Rows from block 12 of a small sound classifier, named by matrix and row number. Each number is 50 + 12 x the weight over its row's rms, rounded and kept within 0 to 99. All counts start at 0.
After each channel's rows are labels from the 100 clips, of 14976, where the channel reaches its highest value: "lies over" is the class under the peak; "strongest on" is what is common among them. Only what is clearly more common there than usual is listed. The data: phrases spoken by 400 fixed synthetic voices. In brackets: how many of the 100, against the usual share in percent.
# conv: width-5 conv (model.blocks.12.conv.weight, 384x384x5, each kernel summed), inputs 0-127

conv.355:62 40 37 40 56 47 87 38 66 44 39 67 62 64 46 62 63 55 40 70 56 45 42 45 58 39 38 51 62 43 49 47 61 37 25 32 48 38 78 50 56 55 67 40 33 69 52 52 46 43 61 65 60 46 51 37 30 51 53 62 58 49 58 55 51 54 31 48 62 49 39 47 50 44 41 48 50 45 60 37 41 62 55 39 42 70 45 44 43 56 56 50 62 74 26 60 55 45 53 52 49 49 57 59 77 56 70 39 60 80 54 43 51 62 45 34 45 56 34 55 42 33 63 50 67 49 62 60
lies over: silence (100 vs 29.4)
strongest on: white noise (41 vs 12.3)

conv.225:51 67 43 54 58 45 41 68 76 42 68 39 47 32 46 50 23 52 66 38 42 61 60 33 40 37 50 51 46 48 46 43 56 36 17 57 60 32 75 41 50 53 52 63 55 37 53 53 65 35 58 40 42 45 64 62 61 36 32 58 43 80 53 80 26 49 44 71 68 41 55 60 44 56 28 36 79 34 52 44 47 37 49 72 52 45 59 51 43 45 54 49 32 62 63 29 36 57 55 38 37 68 55 56 63 55 45 44 46 47 50 59 57 49 63 25 55 69 61 50 37 72 29 62 49 32 51 46
lies over: /ɑ/ (27 vs 3)
strongest on: child-like voice (59 vs 22)

conv.63:42 30 31 51 54 49 38 59 65 37 51 47 54 96 52 46 83 37 55 59 69 57 48 56 17 40 60 64 49 48 38 40 59 38 62 50 48 33 60 46 53 60 49 63 50 58 60 30 50 58 51 36 61 36 53 51 25 45 58 41 58 43 46 49 63 53 43 59 66 60 60 44 23 52 53 50 33 53 53 83 44 48 65 59 55 45 49 45 61 50 42 54 52 29 61 46 55 51 76 40 45 45 43 44 62 38 48 52 57 63 61 26 57 60 59 55 65 46 66 39 47 51 74 57 24 28 50 64
lies over: /ɔ/ (26 vs 2.6)
strongest on: deep voice (79 vs 29.6); thin (high-pass) (30 vs 12.2)

conv.330:63 39 50 60 49 39 66 46 54 50 69 63 66 42 55 38 54 40 37 59 43 65 25 48 06 57 53 63 60 50 60 41 27 39 53 67 60 71 69 61 35 68 37 47 59 37 37 53 54 53 58 50 56 58 62 59 44 61 66 35 53 63 30 53 46 40 39 40 32 57 44 33 37 39 56 53 43 23 45 67 36 40 42 48 35 44 39 53 48 33 58 60 49 48 51 25 39 43 63 43 41 50 43 65 48 60 54 68 49 72 33 54 62 45 50 43 46 47 84 38 35 37 48 46 44 63 68 54
lies over: /ɑ/ (36 vs 3)
strongest on: child-like voice (68 vs 22)

conv.223:45 44 44 43 55 50 32 48 45 69 46 54 47 77 64 45 53 42 51 73 45 56 25 43 55 47 44 57 51 61 31 38 50 42 39 46 40 32 49 50 54 67 53 53 71 31 46 45 41 54 68 42 73 55 46 51 46 47 51 70 77 55 49 58 39 61 47 59 61 25 57 43 48 47 42 36 71 52 66 45 42 46 49 54 55 47 51 51 44 44 30 50 33 77 65 54 46 51 54 53 57 53 44 47 36 40 48 42 50 66 42 55 36 33 55 49 62 48 38 53 54 45 48 44 58 61 34 75
lies over: /ɝ/ (29 vs 3)
strongest on: deep voice (62 vs 29.6)

conv.359:50 40 41 70 39 54 52 34 67 46 66 50 65 58 49 46 35 40 72 57 67 66 69 56 58 69 43 51 34 57 55 40 35 35 47 65 54 54 59 50 62 52 54 45 24 45 34 48 47 48 52 74 33 46 43 72 40 44 37 62 46 19 45 49 61 34 37 58 47 37 55 61 70 40 58 31 35 32 44 57 66 63 36 33 39 31 67 63 44 59 44 40 40 56 51 69 48 54 54 56 61 32 44 77 50 58 54 71 46 38 58 55 74 43 49 39 44 54 39 48 43 63 59 53 52 37 71 58
lies over: /oʊ/ (25 vs 3.6)
strongest on: low voice (49 vs 24)

conv.20:68 66 56 34 63 42 48 44 72 53 60 82 39 59 37 34 56 52 51 42 63 51 68 45 51 42 45 45 41 43 68 59 44 38 54 48 45 45 43 33 71 44 39 44 64 63 62 44 38 36 43 53 60 52 34 25 31 66 43 46 40 64 55 63 65 71 65 63 45 65 54 52 45 67 73 41 40 59 42 49 49 57 52 15 40 63 66 58 30 61 48 46 36 40 36 40 55 56 46 40 57 42 21 76 41 44 57 60 33 67 55 67 32 67 43 41 62 52 38 64 56 64 57 69 47 19 39 72
lies over: /ɝ/ (44 vs 3)
strongest on: /ɝ/ (70 vs 42.9); low voice (58 vs 24); slow speaker (45 vs 21.3)

conv.336:49 43 38 66 43 44 62 31 29 58 48 57 46 45 55 54 50 65 40 61 52 30 73 48 57 62 59 53 48 74 45 42 61 56 35 60 34 60 49 55 52 40 66 64 65 44 35 51 53 47 64 57 41 54 50 50 50 57 41 51 59 38 42 64 33 31 54 31 48 52 43 35 45 46 66 48 50 35 41 58 61 43 58 37 56 63 54 58 61 53 51 46 49 49 41 40 35 46 61 51 42 37 49 45 61 41 22 43 71 44 47 46 57 37 41 59 54 42 63 52 35 55 84 38 56 49 57 49
lies over: silence (66 vs 29.4)
strongest on: low voice (49 vs 24)

conv.229:58 46 43 52 39 82 60 54 41 40 27 45 41 41 48 39 30 31 56 41 54 66 46 49 43 61 62 62 72 46 47 44 43 22 44 43 40 45 35 71 66 34 48 38 61 37 29 33 48 57 65 58 43 58 35 37 47 30 52 50 50 52 26 53 54 53 51 34 53 29 39 55 39 56 29 51 39 40 51 58 61 59 50 46 65 41 67 50 32 47 54 54 44 52 51 41 56 34 60 55 55 53 35 40 59 50 51 40 34 35 53 48 52 30 45 45 49 56 75 63 55 46 51 39 52 41 57 41
lies over: /aɪ/ (26 vs 3.1)
strongest on: fast speaker (51 vs 23); child-like voice (45 vs 22)

conv.301:42 64 63 55 33 61 60 48 68 59 40 22 38 61 66 48 65 33 48 49 35 46 36 44 62 46 59 48 39 47 48 38 55 58 57 52 42 45 44 52 40 59 41 35 42 67 62 51 50 52 39 50 26 21 52 50 07 52 50 49 69 66 52 65 66 69 60 51 61 49 56 29 63 52 57 43 55 49 52 39 53 72 42 37 54 43 54 57 43 74 53 57 46 43 56 65 54 50 58 57 57 42 43 55 82 40 49 57 39 49 48 67 43 48 48 36 53 69 68 49 58 57 38 42 59 49 41 40
lies over: /oʊ/ (29 vs 3.6)
strongest on: low voice (50 vs 24)

conv.180:71 28 38 59 41 55 28 47 45 51 55 46 46 59 53 59 59 54 35 55 32 56 56 66 53 46 47 26 32 42 50 45 63 48 51 49 50 57 74 25 35 67 63 38 60 49 47 28 59 51 45 64 39 53 27 53 38 68 50 50 48 25 40 32 56 63 54 53 54 64 60 62 67 53 36 54 59 52 59 36 57 40 32 40 49 25 38 58 45 40 73 51 58 42 59 43 37 57 38 55 61 65 51 54 45 65 44 48 69 55 42 48 50 53 56 44 47 47 49 32 46 45 35 40 62 64 64 47
lies over: /ɑ/ (35 vs 3)
strongest on: child-like voice (58 vs 22)

conv.365:36 33 67 48 71 38 52 52 60 46 48 42 60 53 55 43 62 36 44 75 54 24 38 48 59 66 49 68 52 63 35 46 50 53 43 54 39 36 54 63 52 35 61 24 37 44 47 57 64 58 67 58 38 45 34 70 39 39 28 43 38 51 49 59 46 48 60 46 64 58 53 54 69 24 38 32 50 72 53 33 59 67 49 39 47 65 60 48 54 49 57 43 30 58 41 45 34 54 37 55 39 62 39 38 52 61 60 54 68 49 53 40 42 41 44 47 36 39 81 48 46 64 63 33 56 49 65 58
lies over: /ɝ/ (25 vs 3)
strongest on: high voice (61 vs 24.4)

conv.88:37 44 63 70 60 37 58 55 46 75 38 37 53 61 66 60 63 65 50 59 33 64 38 55 55 34 70 54 29 44 51 39 70 61 57 40 60 66 38 38 55 51 47 47 61 52 33 53 49 60 40 61 45 45 50 62 50 65 54 59 48 60 63 36 49 73 49 49 62 53 66 38 40 55 63 41 46 31 48 49 43 68 66 38 48 41 60 55 40 58 38 54 49 25 41 60 48 34 46 51 53 35 57 40 54 24 40 46 42 63 44 69 40 40 73 55 73 30 62 38 65 38 37 64 41 45 45 79
lies over: /ɝ/ (25 vs 3)
strongest on: low voice (71 vs 24)

conv.166:46 48 47 56 40 58 67 36 44 62 45 39 29 69 37 34 55 48 39 47 54 49 41 43 47 41 49 47 63 59 50 56 43 38 75 27 63 40 46 45 56 59 51 37 48 47 55 35 49 73 60 47 47 57 54 56 44 16 69 35 44 52 77 51 32 69 59 41 45 45 54 66 29 51 33 29 40 47 46 45 52 36 70 62 45 58 37 43 69 55 50 62 75 51 56 54 61 39 52 55 60 65 50 45 39 29 54 57 51 49 55 63 45 26 34 65 51 59 58 73 55 66 69 45 52 61 39 55
lies over: /ɝ/ (36 vs 3)
strongest on: deep voice (61 vs 29.6); slow speaker (44 vs 21.3)

conv.218:33 55 40 64 54 60 51 51 55 47 64 25 38 35 41 43 56 59 61 50 56 41 68 52 66 49 24 39 51 49 59 40 57 27 47 34 77 49 48 28 38 38 44 59 77 34 58 75 58 54 54 42 65 36 19 59 60 48 67 32 51 56 67 51 49 67 45 60 50 50 63 79 45 47 42 52 43 34 48 46 34 51 59 58 58 58 42 50 47 30 86 53 52 51 74 40 79 60 32 44 60 53 61 54 78 66 25 56 71 44 29 41 58 40 53 45 47 59 64 43 45 55 38 49 58 50 86 40
lies over: /æ/ (25 vs 2.4)
strongest on: child-like voice (69 vs 22)

conv.328:58 63 60 65 54 48 56 58 36 42 50 54 62 45 51 57 67 29 69 40 53 58 35 23 55 52 48 77 40 60 41 47 61 57 65 39 25 57 25 54 66 60 49 45 48 44 54 75 58 49 59 43 46 49 64 58 32 33 48 51 41 60 38 31 31 57 53 65 54 46 30 47 44 52 56 41 44 42 38 57 68 38 57 13 40 37 34 61 46 37 71 36 42 57 44 33 30 44 73 36 46 37 55 65 48 59 57 39 87 56 49 48 54 35 29 64 29 39 50 39 56 61 66 50 58 52 49 50
lies over: /ɝ/ (25 vs 3)
strongest on: child-like voice (83 vs 22)

conv.87:49 49 55 57 50 32 57 54 23 51 55 37 50 34 63 43 51 53 37 51 44 59 61 73 63 51 62 26 57 45 61 56 57 52 65 38 49 54 70 48 42 40 55 44 49 61 68 58 56 53 44 61 52 28 55 53 64 57 40 70 31 44 49 31 44 23 59 35 50 44 39 57 49 28 63 30 52 54 62 48 47 81 39 44 39 52 39 73 58 27 45 53 63 42 50 46 31 60 75 33 40 50 43 51 55 48 64 54 40 60 39 58 65 38 68 54 53 41 68 45 47 59 40 44 29 42 45 75
lies over: /aɪ/ (32 vs 3.1); /ɑ/ (26 vs 3)
strongest on: child-like voice (98 vs 22)